{"model": "image diffusion model", "dataset": "single printed letters, digits and signs in grey, bent and noisy", "train_examples": 197500, "image_size": 32, "horizontal_flip": false, "conditioning": "none", "arch": "unet", "objective": "v", "cond_dim": 128, "norm": "groupnorm", "hidden_act": "silu", "weight_standardization": false, "widths": [48, 96, 96, 96], "blocks_per_level": 2, "scale_shift_norm": false, "attention": true, "upsampling": "nearest_conv", "init": "xavier_uniform", "residual_init": "zero_last", "optimizer": "muon", "muon_scale": "match_rms_adamw", "learning_rate": 0.0015, "momentum": 0.95, "nesterov": true, "orthogonalizer": "polar_express", "adamw_lr_other_params": 0.0012, "max_steps": 9000, "batch_size": 64, "epochs": 2.9, "lr_schedule": "cosine_restarts", "final_lr_fraction": 0.1, "warmup_steps": 450, "weight_decay": 0.2, "adamw_weight_decay_other_params": 0.05}
Rows from block 7 of a small image diffusion model, named by matrix and row number. Rows with one number belong to one channel. Each number is 128 + 32 x the weight over its row's rms, rounded and kept within 0 to 255. All counts start at 0. After the name is the row's rms in percent of the matrix's.
After each channel's rows are labels from the 100 images, of 14976 (inputs lightly noised), where the channel reaches its highest value: "patch colour" is the nearest of a few named colours to the mean colour under the peak. Only what is clearly more common there than usual is listed. The data: single printed letters, digits and signs in grey, bent and noisy.
# convs0: first 3x3 conv (model.mid.0.convs.0.weight, 96x96x3x3, each kernel summed), inputs 0-95
# convs1: second 3x3 conv (model.mid.0.convs.1.weight, 96x96x3x3, transposed, each kernel summed), outputs 0-95

convs0.63 093 [165 114 115 145  76 106  64 129 141  97 174 157 125 138 118 154  50 131 118 135 149 133 155 138 128  57  68 114  99 139 162 148  78 131 134  74 123 105 123  89  72  97  89  90 125  97 129 149 109 135 116 110 107  37  97 137  93 133 112 108 141 133 141  92 100 152 113 136 110 127  59 129 112  87 148 125 150  86  81 117 114 107 112  99 117 121 140 154  23 128  88 145  84  95  78 136]
convs1.63 114 [161 111 130 135 191  53 142 183 136 142 160 152  85 141 138  74 143 131 112 116 132 167 160 139 106  83 108 170 134 129 131  81 126 111  86 115 112 166 101 164 112 135 142 196 118 111  86 158  88 148 142 118 181 152 149 136 148 118 125 175 149 108 162 130 169 135 138 167 146 132 212 175 136  99 208 124 131 123  66  82 144  91 133 132  83 149  95 132  82 143 173 178 131 163 150  86]
patch colour: black

convs0.3 088 [134  77 104 106 158 143 119 114  62 175 160 139 129 205 110 134 171 166 157 159  95 144 195 143 144 173  91 146 108 152 150 106 127 114 122 127 161 111 112 110 128 143 127 119 109 166 153 140 140 191  44 120 182 151 128 178  85 108 155  93 101 141 173 137 140  99 164 124  99 171 152 126  65 105 145 142 167 164 139 135 107 163  86 168 169 166 132 155 172 101  94 111 134 122 204 115]
convs1.3 110 [115 188 127 109  58 150 128 165 167 181  84 153 138 154 127 191 166 184 169  49 168 117  94  74 137 107 106 148 169 115 140 157 134 115 149  98 143 113 135 117  92 157 145 125 125 129 170 130 163 103 159 171 124 136 140 104 100 146 167 103 125 147 133 155 132 141 131  96 111 113  66 114 164 186 107 139 102  84 113 155 121 176 172  85 147 139 114 168  98 109 100 121 195  91  51 138]
patch colour: white

convs0.76 074 [162 162 156  92 125 108  31 178 131 127 108 155 128 153  88  44 117 156 103 142 156 135 147 125  88 127 165 125 166 136 171 156 124 132 108 102 154 147 137 120 116  77 127  98 153 130 180  57  88  81  77 137 148  98 117  91 100 130 129 131  95 128 123 103  89 136  95 122  99 116  99  96 106 201 136 120 158 117 154 128 118 117 160 116 196 128  83 171  66 143 148 156 102 124 145 203]
convs1.76 062 [131 118 156 113 144 218 127 116 113  93  38 131 175 123 107 145 126 132  79 136 128 100 119  97  97 127 103 196 131 123 129 106 181  65 114 112 101  74 120 174 116 144  97  96  99 153  79 129 108 114 135 111 149 151 120 125 127 187 171 112 145 197  76 149 129 103 135  56  64 128 134  83  74 142  75 122 134 106 146 139 140 143 173 132 190 120 147  94 123 109  94 140 100 108 146 129]
patch colour: grey

convs0.10 098 [133 109 123  51  81  77 160 140 122 118 130 105 102 171 114  66 114 113  68 107 134 189 130 148 111 126 154 106 129 127 149  98 114 130 132 125 138  83 147  59  46  91 137 129 111 114  96 114  87  54 134 126 159  95  50 127 108 132 168 126 109 129 107 166 150  61 138 119 116  72 131 127  71 174 176 135 111 144 138 198 109  97 110 121 120  70 132 140 143 120 148 145  89 107 120 141]
convs1.10 053 [164 116 144 170 131 162 141 106 151  81 132 130 156 167 103 147 144 118 110 194 142  83 188  66 134 155 115  73 136  97  91 161 171 203 120 151 135 143 126 180 141 141 148 134 147  55 147  98  89 143 124 174 105 174  98 158 130 151 162 109  79 168 148 139 142 166 145 119 180 126 180  75 147 141  91 126 172  87 125  89 183 116 153 135 192 139 172 142 135 109 114 161 117 132 136  88]
patch colour: grey

convs0.43 118 [155 125 162  67 129 135 105 114 122 136 167 137 154 203  96  89 192 165  45 125 146  88 140  87 126 185 139 134  77 129 160 134 167 146 149 118 185 144 176 127 107 128  91 115 113 139 127 141 118 186 140 176 216 145 140 151 126 165 189 146 136 135 144 181 106 108 133 123 128 128 114 162 125 156 100 140  88 141 168 194 143 150 138 143 167 130 133 169 189 133 104 156  99  96 157 108]
convs1.43 133 [100 160 154  77 130 128 145 151 132 161 109 144 143 150 167 136 165 166 162  80 117  81  79 136 133 152 145  82 191 166 108 137  88 144 143  71  82 108 188  99 104 143 136 100 148 115 172  91 163 122 123 152 108  49 115 122 161 179 142 135 144 167 164 183 115 165 153 126 138 108  72 129 196 139 101 132 131 125  70 165  88 160 125 154 141 107 145 206 159 129 125 141 127  78 122 167]
patch colour: grey

convs0.37 103 [136 127 100 132 104 118 118 132  83  93 152 132 118 143 178  74 131 110  63 180 121 120 135 142 126  68 102 128 140 111 129 141  94 121 134  57 138  53 145  91 127  90 103 127  81 116 153 168 138  56  97 133 219 133  78  76  48 130 118 103 133 135 147 160 125 126 105 136 148  94 112 138 149 145  57 125 115 103 119 111  95 107 123 118 160  44 108 144  88 123 141 129 150  82 137 167]
convs1.37 051 [126 108 154 161 143 142 118 145 172 172 138 150 186 178 130 119  89 200 162 152 130 115 121 119 123 151 131  41  96 129 192 210 128 135 120 154 152 117 128  81 115 104 166 141 151 147  97  87 111  86 105 109 110 155 171 129 171 138 118  79 182 120 141 126 140 128 147 201 101 127 110  82 107 111  82  99 131 138 152 119 137 133 101 111 136 173  76 173 105 188 150 128  73 115  67 146]
patch colour: grey

convs0.42 083 [124 123 142 174  92 146 166  71  76 156 137 123  60 158  93  81 191 117 175 167 127  47  77 101 128 102 123 155  83  74 129 122 100 105  96  97 172  83  99 149 196 112 113 147 148  70 166  80 120 112 121 135 162 133 119 117  96 118 119 163 125  79 129 106 138 115 145 114 148 149 133 166 145 132 150 127 139 115 122 195 121 137 182 124 181 122 151 143 146 123 137 151  66 153 108  73]
convs1.42 090 [186 170 110 148  75 162  96 126 120 150 110 172 167 110  93  90 117  99 183 120 105  86 118 100 127  97 103 129 109 151 119 126 176  90 170 109 134  84 162 123  85 129 166  89 109 123 145 101 132  84 158 124 109  91 155  94 103 102 147 133 161  78  48 113  73  73  98  79  98 106 128 102 119 118 174 117 117 158 163 182  83 163 113 156 169  98 112 163 189  94  62 127 122 135 144 124]
patch colour: grey

convs0.48 094 [170 144 143 171 138 129 149 163 132 107  89 114 104  72 211 142 114 115 159 156  96 152 120  96 123 174 126  94  75 124 114  85 136 173 128 105 150 120 154 139 180 178 123 148 103 153  14 146 128 108 123 134 185 112 110 122 160 165 128 129 167  89 110 101 122 165 139 141  99 150 139 134  83  88  54 107 129 165 158 170 103 159 181 111 122 153  80 151 133 143 151  97  80 145 123 173]
convs1.48 082 [116 158  97  88  51 123 129 136 131 141 125 112  61 100  73 112 172 111 119 135 135 105 113 195 138 125 179 180 122 116 109 139  49 115 128  95  86 153 206  66  99 151  62 117 117 112 161 140 113 126  79 175  82 131 158 120 115 138 104 157 120 188 157  95 130  97 162  84 151 136 111 137 178 149 143 132 126  45 119 138 144 135 100 145  89 141 119 126 121 152 105 148 128 166  91 158]
patch colour: grey

convs0.41 113 [119 104 127 163 144 120 215 156 124 137 128 135 110  69 154 185  72 187 110 170 147 131  92 116 128  97 162 155 163 159 103 167 129 194  71 123 152 141 163 170 119 119 151 127 148 101 202 154 197 151  76 170  55 105 146 121 137 125 123 133 169 145 159 126 118 155 109 115 120 120 141 144 201 116 132 109 107 114  90 152 108 125 193 146 129 136 141 170  90 151  96 177 128 115  99 133]
convs1.41 125 [134 140 159 165 128 154 119  75  94  93  95  84 189 102  71 114 137  98 186 171 142  82 133  86 167  84 162 137 116 135 108 134 141 118 157  86 130 109  90 101 107 120 156  83 147 138 158  62 128 139  95 161 200 122 162 122 115 162 124 152 105  45 125 102 136 135 103 104  88 131 142 125 163 126 116 162 178 142 154 134 110 179 109 156 158 123 180 127 174  60 131 166 163 129 101  73]
patch colour: black

convs0.53 111 [162 130 126 131 122 186  65 139  85 165 167 156 140 182 145 130 136 136  55 164 142  66 153  93 162  73 130 153  97  73 143 117  97  90 119  97 147 182 153 147 124 113 129 133  96 101  79 177 140 142 113 148 162  73  83 178 141 155 173 122 219 135 119  99 135 103 160 118 107 111 122 147  91 158 132 162 166 136 143 130 148 106 129 129 192 110 144 131 139 117 111 130  89  56 171 129]
convs1.53 120 [ 77 117 144 200 125 123  84 123 184  96 105 126 180 171 125 175 131 175 140 136 115  70  81 159 110 151 108  84 102  96  96 195 132 140 135 142 196  63 181  96 177 127 130 154 133 162 131  98 156 159 126 128 119 157 165 120 106 153 116 104 151  65 100 151 136  86 124 123  67 112  64  83 127 154 145  92 147 127 125 168 103 134 104 142 164 102 143 186 149  97 102 115 102 108 113 145]
patch colour: grey

convs0.87 102 [110 114 106 200 168 131 180 150 137 148 179 117 114 105 168 155  65 192 149 148 119 134  69  98 157  99 142 125 100  89 136 122 154 137 133 102 158 101 147 106  90 118 128 131 116 179 176 162  73 161 162  97 180 132 161 100 144 158 186 141 130 128 138  51  97 127 127 138 152  94 136 133 180 163 166 126 160 159 100 159 102 144 213 165 125  95 144 169  91 121 134 138 109 146 157 178]
convs1.87 094 [112 147  75 111  86 153  89 174  93  80  69 160 169  78 114  85 117 117 108 139 116 116 121 182  76 184 164 170 105 129 150 128 103  79 160 121 137 104 124  96 128 156 113 113 200  95 208 163 129  82 125 143 133  84 103 190 116 124 108  94 116 125 123 110 176 151 177 122 119 127 130  69 183 138 121 114 147 155 103  84 109 122 150 146 114 166 162 120 123 148 174 108  57 117 128 129]
patch colour: grey

convs0.23 123 [135 184  88  58  89  69  58 119 180 112 158  99 138 163 171  99 184 102 109 137  79 101 174 178  94  47 130  87 113 111 103 127 120 156 134 106 108 155 175 122 157  94  90 114 111 108 106 133 138 154 184 169 126 119 135  86 120 120 108 129 137 147 136 176 105  73 122 143 147  71 103 149 146 103 121 134 113  99 159 126  80 129 120 121 100  87 150 115 133 117 106 126 111  97  64  65]
convs1.23 085 [ 96  92 163 128 190 148 130  82  97  80 117 135 109 125 104 164 140 162 130 192 181 175  98  99 152 214 173 172 157 138 147 177 133 122 149 115 176  87 135 152  73 125  97 145  93 133 119 120 106 195 121 127 117 157 149 161 118 108  99 173 163  74 122  75 152 140 146 127 151 145 113 118  88 108 121  90  68 140 127 153 108 122 158  59 153 107 171 121  76 119 104 147 127 142 173 164]
patch colour: grey

convs0.51 101 [111  86 172 203 116 131 140 131 104 136 120 140 108 113 107 152  97 144 104 121 144 199 120 150 142 169  83 135 112 145  78  91 182 168  97 163 145 184 192 143  72  96 108 162 110 120 126 176 142 142 130  87 102 136 112 120  91  99 118 131  90 138 179 169 111 141 141 121 111 178 160 112 119  56 108 104 137 133  77 174 103 143 149 199  89 142 184 131  97 184  88 111 119 153 112 171]
convs1.51 110 [ 75 128 112 109 125 149 124 144 138 123 153 119 121 152 140 145 123 180 110 104 154 123 103 114 145 158 134 146 108  80 150 152  73  69 140 129 112 175 118 136  90 137  67  70 157 153 124 103  87 128 136  68 125  80 105 130 113 129 141 146 128 123 126 114 125 162 124 174 133 152 145 189  65 190 203 104 156  70 143 104 196 137  94  93 123 108 106 141 139 110 130 197 112  76  89 218]
patch colour: black

convs0.17 086 [104  86 124 178 133 134 109 112 113 166 168 152 110 147 196 101  94 103 123 153 147 116 135 121 124 113 167 164 190 128  92 137  98 153 109  89 118 143 180 119  74 185 143 119 106 134 156 185 121  93 197 100  78 116  99 133 138 114 121  82  98  92 151  68 169 205 114 144 161 181  88 128 132 155 196  94 154 122 110 162 120 148 168 164 119 154 167 159 139 162 114 179 132 144 155 154]
convs1.17 104 [163 104 109  91 181 139 145  83 125  72 125 124  61 135 115 140 114 119 129  90 138 154 161 119 128 154 157 112 150 104 135 126  65 128 169 115 132  63 160  67 122 134 172  77 152 179 103 125  98  77  81 126  89 115 188  96 148  84 144 141 114 113 166 133 109 114  93  86  84 126 122 168 132  92 138 161 116 136  92  75 108 137 151 160 108  33 174 136 148  98 112 105 139 114 139 198]
patch colour: black

convs0.71 107 [166 115 101 194  69 147 179 135  57  98 170 118 130 151 156 120 180 149 122 166  75 119 200 162  92  97 114 170 123 134  96  64 162 117 150 167 132 127 128 130 186 163 161 150 136 186  75 101 113  50 106 142 158 144 124  89 119 111  93 124 122  87 111 158 139 147 132 117 124 162 136 140  96  86 104 116 153 160 124 142 191 125 128 131  92 175 146 116 103 155 104 139 144 114 181 163]
convs1.71 123 [133 193 168 155  63 158  96 150 162 184  80 123 124 139 124 171 101 156 161 106 151  74  56 103 101  77 111  92 124 120 147 144  82 162 174 108 136 169 217 124 109 149 134  98 114 103 160  55 149 116 113 148 105  92 135 122 119 104 137 108 131 105 134  91 159  70 122 144  84 139  63 170 155 142 134  87 124 100 120 143 109 152 117 138 150 127 170 173 128 149  85 125 139 137  75 100]
patch colour: black

convs0.15 099 [102 137 114 217 120 183 198 143 128 126 119 120 112 101 151  98 119 151 123 115 124 107  82  99 104  85  74 130 141 134 163 103 103 101 127  74 133 108 142 102 138 102 165  96 113 127 210  91 142  75 107 105 180 142 147 124  81 133 111 126 156 131 147 145  99 185 120 126 140 180 102 103 101 121 119 107 131 133  82 145 127 116 114 173  87 142  83 138 144 117 114 191  60  83 164 216]
convs1.15 100 [164 207 160 152 123 177 118  88 145 109 112 146 164 109 146 172 148 131 118 141 110 137  68 121 111  64 144 122  68 117 121 126 151 163 146 174 112 122 109 138  73 110 109 130  83 133 122  97  72 138 161 122 141 115 142 168 204 167  68 113  70 132 160 157 138 177 138 167  88 133  85 101 148 101 110  82 154 122 108  21 142  88 163 123 149 119 123 140  78  97 137 150 128 119 137 128]
patch colour: black

convs0.68 090 [119 137 153  75  55 166 136 134 150 142 140 126 100 158 101 119 101 137 116 104 148 173 147 136 130 185  94  91 143 133 144 162 127 162 131  89 146 146 191 145 128 166 102 104 141 181 215 167 117 115  70 174 109 125 144 113 103 118 181  80  93 153 174 106 118 190 125 160 176 138 127 150 160 165 147 168 121  98 111 109 118 116  60 194 136 170  87 160  56 130 145 139 120 125 123 129]
convs1.68 143 [ 96 146 116 102 126  91 133 156 135  89 170 129 102 143 139 124 209  88  79 120 143 113 163 223 125 140 141 188 142 152  96 101 121 165  95 166  71 119  88 126 100 135 123 139 129  76  73 138  99 147 158  98 121 105  88 109 145 133 113  98 117 183 117 154 149 145 108 138 187 180 147 126 131  85 155  93 125 110 100  84 200  95 140 140  59 130 113  98  61 145 119 147 139 152  81 145]
patch colour: black

convs0.49 088 [106  92 143 135 153  84  95 144 113 171 112 120 134  78 128 160  88 164 153 114 118 136 138  60 184 177 140  97 147 122 108 114  76 121 126 118 109 105 125 152  84 159 115 114 125 162  18 106 141  91 144  78 195 103 173 121 148 151 120 116 193 106  86  99 146 155 142 165 110 117 125 151 111  72 137  76 133 141  87 130  92 123  92 123  95  62 168 175 108 143 136  98 120 124 118 188]
convs1.49 058 [131 105  61 132 127 108 139 111 126 102  35 134 170 166 129  57  87 147 149 141 136 106 190 132  74 120 129 152 120 111 144  98 159 156 106 130 130  52 175 102 173 128 164  91  93 123 153 118  80 155 151 102 112 157 103 120 125  92 147 167  77 141 110 111  99 150 141 117 105 186 167  95 141 123  85 120 115 125  57 127 126 128 139 136 103 109 132  93 109 137 218 150  67 165 129 103]
patch colour: grey

convs0.72 092 [ 92 157 146 157 140  87 180  93 111 165 116 140 102 110 130 209  88  98 202 160 106 149 152 101 131 160 127  93 112 124 137 195 122 151 105  53 120  93 156 162 110 210  82 129 157 139 170 117  82 169 116 159 161 127 122 168 131 125 140 141 116 125 135 143 179 170 125 115 139 174 117 119 108 140 176 112  97 193 133 170 163 113 189 136 163 155 118 142 137 109 120 179 102 165 154 154]
convs1.72 102 [132 153 154 139  74 117  81 122 160 169 147 117 157 132 124  79 139 143  98  91 117  77 156 147 128 107 158  88 140 155 144 113 134  95 176 154 171  96 149  76 120  72 181 133 129 123 209  65 135 109  95  93 133 117 131  87  98 178 143  99 120 120 135 126  97 103 133 135 139 187  76 170 131 155 119 146 105 144  45 117 166 110  64  87 100 113 195 127  94 153 168 139 109 153 165 156]
patch colour: grey

convs0.24 120 [142 115 141 127 142 100 157 138 129 112 171 142 116 103 178 159 133  56 111 171  79 168 109 153 112 146 177 131 232 134  97 167 117 192 159 124 103 139  88 138 136 136 111 116 129 139 169 112 162 123 195 149  62 122 162 108 166 140 102 123  75 116 164 103 171 130 140 121 175 143 125 164 149 101  99 137 123 169 109 123 141 144 207 148  86 119 166 133 116 147 109 115 197 150 174  76]
convs1.24 122 [134 111 125 101  80 114  95 119 147 158 158  88 162 170 150 112 139 127  85 164 124 135 151 115 156 110 121 117  56  94 115 204 109  78 163 111 129 113 160 152 111 124 112 142 131  96 148 133 163 123 164  89 103  65 108 167 126 135 138 125 194 143 104 132 109 160 126 186 174 146  72 151 103 138 180 141 108 121 189 171  85 138 141 121  93  98 158 137  43 121  97 211 117  92 130 173]
patch colour: grey

convs0.92 119 [106 111  96 115 120  95 118 134 154  51 149 128 130 145 167  95 179 139 120 163 139 142 170 167 110 150 166 133  66 154 190 112 123 110 102  92 151 137 133 150 159 144 100 112 170 131 202 166 152 120 185 104  73 107 147  93 113 112 170 130 165 105 124  73 110  94 180 150  94  83 112 118 125 136  94 171 140 146  98 117  86 137 119 145  91 170 115 121 157 137 137 140 180 161  86  27]
convs1.92 082 [115 107 134 140 104  93 160 101 127 111 187  77 100 191 156 178 102  72 151 133  93 125 150 109 157 131 117 127 165  70 115 224 146 139 145 123 144  99 135  89 175  71 155  89 100 126 129 139 114 136 147 153 101  72  91  78 141 130 133 100 142 130  65 126 135 118 129 146 189  96  85 102 107 162 150  74 169  80 139 167  89 172  87  80 148 140 140 160 128 156 134 104 105  93  89 132]
patch colour: grey

convs0.61 112 [119 147 163 151  63 127  37 157 114  92 128 102  83 109 131  78 160 136  77 113  87 140 141 149 132  82 146 177 128 116 144 114 131  67 154 112  98  74  81 123 116  99 128 133 127 145  81 122 162 104 138  68 141  68 113 153  93 121 117 111 198 137 101  94 111 150 113 144  49 130 157 144  89 173 101 160 155 126 144 114 161 128  92  59 107  61 134 124 128 106 149 133 147  90 111 153]
convs1.61 073 [109  98 144 181 142 115 118 160 137 153 128 123 211 195 142 170 132 127 171 158 140 125 104  80 141 135 102 122 120 117 113 154 126 178 122 119 155 116 124  77 126 114 164 120 160 198  88 131 122 134  94 196 149 181 132 101 131 132 144  79 157 112 104 152 143 109 158 105  96  86 149  68 137 136 115 102 178  84 150 145  57 125 102 142 198 142 157 201 106 201 121 123 125 106  89 115]
patch colour: black

convs0.91 111 [ 94  99 107 188 115 119  96 119  54 110  56 129  89 160 117 134 128 200 154 154 148 150 150 131  71 102 137 118 126  83  92 141 137 142 122 148 201 124 126 131 155 179  70 142 151 162 169  98 142 139  30 126 163 156  88 121 138 105  86 114  85 104 139 193 145 148 133 108 171 133 138  98  81 146 116 101 159 163 128  98 162 112 110 103 141 181 122 109 104 133 110 151  85 100 154 110]
convs1.91 128 [123 121 187 110 125 143 134 131 114 150 152 192 148 108 125 161 122 149 167 133 143 112 114  99 163 143  63 106 154 178 127 127 136 135 126 124 110 178 205  91 140  81 172 116 129  96 160  68 116  74 163 162 126 121 148  85 150 110 177 142 186 133 116 120 139 117  68  96  97 157  55 127  80 181 133  96 136  90 145 167  73 136 150 147 191 149 144 123 106 127  81 131 159 120  62  96]
patch colour: black

convs0.32 097 [150 171 156 100 107 129 161 177 145 114 142 133  81  95 146  60 147 146  66 135 121  53 148 114 134 103 111 138 129 106 122 105 112  99  69  67 102  84 164 122 101 113 106 106 148  77  93  85 100  96  78 125  97  59 129 144  63 164 151  98 162 108 105 121 116 120 123 133 138 124 134 147  78 134  84 113 148 150  49 138 166  73 105  93 112 137 123 160  89 139 137 115 142 131 140 208]
convs1.32 123 [140 137 135 177 122 154 182 155 155 138 145 144 151 161 148 111 138 146 118 150 140  61 129 192 119  83 175  92  84  86 121 124 119 133  93 119 102 163 193 129 180 157 139 119 125 111 166 145 115  80 162 155 187 145 141 188 118 177 100  62 151 139 165 154 187 112  96 146 110 159  79  99 221 150 103 125 147 134 137 132  85 123 135 135  79 141 133 152 152 162  73 172 112 156 111 125]
patch colour: grey

convs0.70 104 [140 139 143 102 133 136  83  98 135  59 146 122 123 180 138 147 144 150 126 183 123 128 154 165 146  78 127 159  63  98 101 185 107 131 150  62 186 184 104 147 154 160 125 161 104 144  66 167 150 127 183 107  79 134 126 101  72 118 134 139 173 161 130 180 120 127 138 135  91 111 144 118 102 122 112 147 129  73 158 152 108 164 104 175 140 132 123 163 189 158 113  67 134  85 104  65]
convs1.70 141 [ 74  72 130 153 114  95 129 120 127 122 168 115 139 178 158 158 126  93 128 123 124 136 115 106 128 135  59 134 155 139 127 183  88 172 128 111 131 134 135 109 127  72 120  72 145 141 175 134  82 157 167 140  96 129 142 101  86 116 127 142 203  94  93 148 162 158 111 121 107 111  81  75 109 143 176  87 140  60 157 186  80 149 138  91 169 108 131 193 179 149 100 190 144  93 163 141]
patch colour: grey

convs0.81 104 [138 102 108 136 118 135 181 164 119 129 114  76  97 154 208 136  73 119 193 204 107 154  99  72 102  99 141  70 167 123  96 153 106 128 130  90 182  65 153 143 165 152 120 130 127 161 204 120 121 142 143 125 141 115 109  93  98 136  71 102 124 106 112 111  61 185 136 118 154 164  91 133 117 145 162  88 137 211 131 108 102 140 152 115  87 124 151 139 140 132 119 138 118 155 151 155]
convs1.81 088 [ 78 165 102 114 151 120 166 125  96  83 122 149  48 151 124 110 144 158 112  74 160 114 165 191 156 147 135 158 149 124 132 175 122 132  75 100 136 143 121  94  78 147 173 118 122  94 133  74 106  94  70  85  48 118 155 116 122 141 115 142  66 164 135 112 132 106 159 145  82 102 161 144 144 151 146  97  96 103 112 110 136  62 130 137 133 139  80 102  50 127 176 112  80 159 144 106]
patch colour: grey

convs0.29 088 [111 171 126  67 116 165 159 140 115 133 181 167 109 141 198  87 123 111 141 130  79 112 132  71  91  83 148 213 122 108  81 129 158 121 137 176 107 154 162 152 137 130  94 168 140 153 153 130 101 136  64 127  92 166 126 163 129 114 164 128 116  91 113 137  74 156  87 111 171 190 130 118  72 120 132 155 188 184 164 147 171 121 175 128 184 167 136 149 104 140 132 156 134 134 159 121]
convs1.29 124 [130 138 132  91 141 131 188 150 192 135 155 150 117 140 146 120 203 168 122 122 132 112 133 173 100 170 154 109 104 109 121 132  66 131 137 115 108 145 138 110 133 118 101 123 136  98 170 103 142 125 157 142 183  96 127 156 127 157 137 130 130 146 115 156 207 120  98  94 166 181  51 114 157 144 124  79 118 149 127 161  93 100  72 162  57 121 156 218 144 120  85 166 177 176  84 147]
patch colour: grey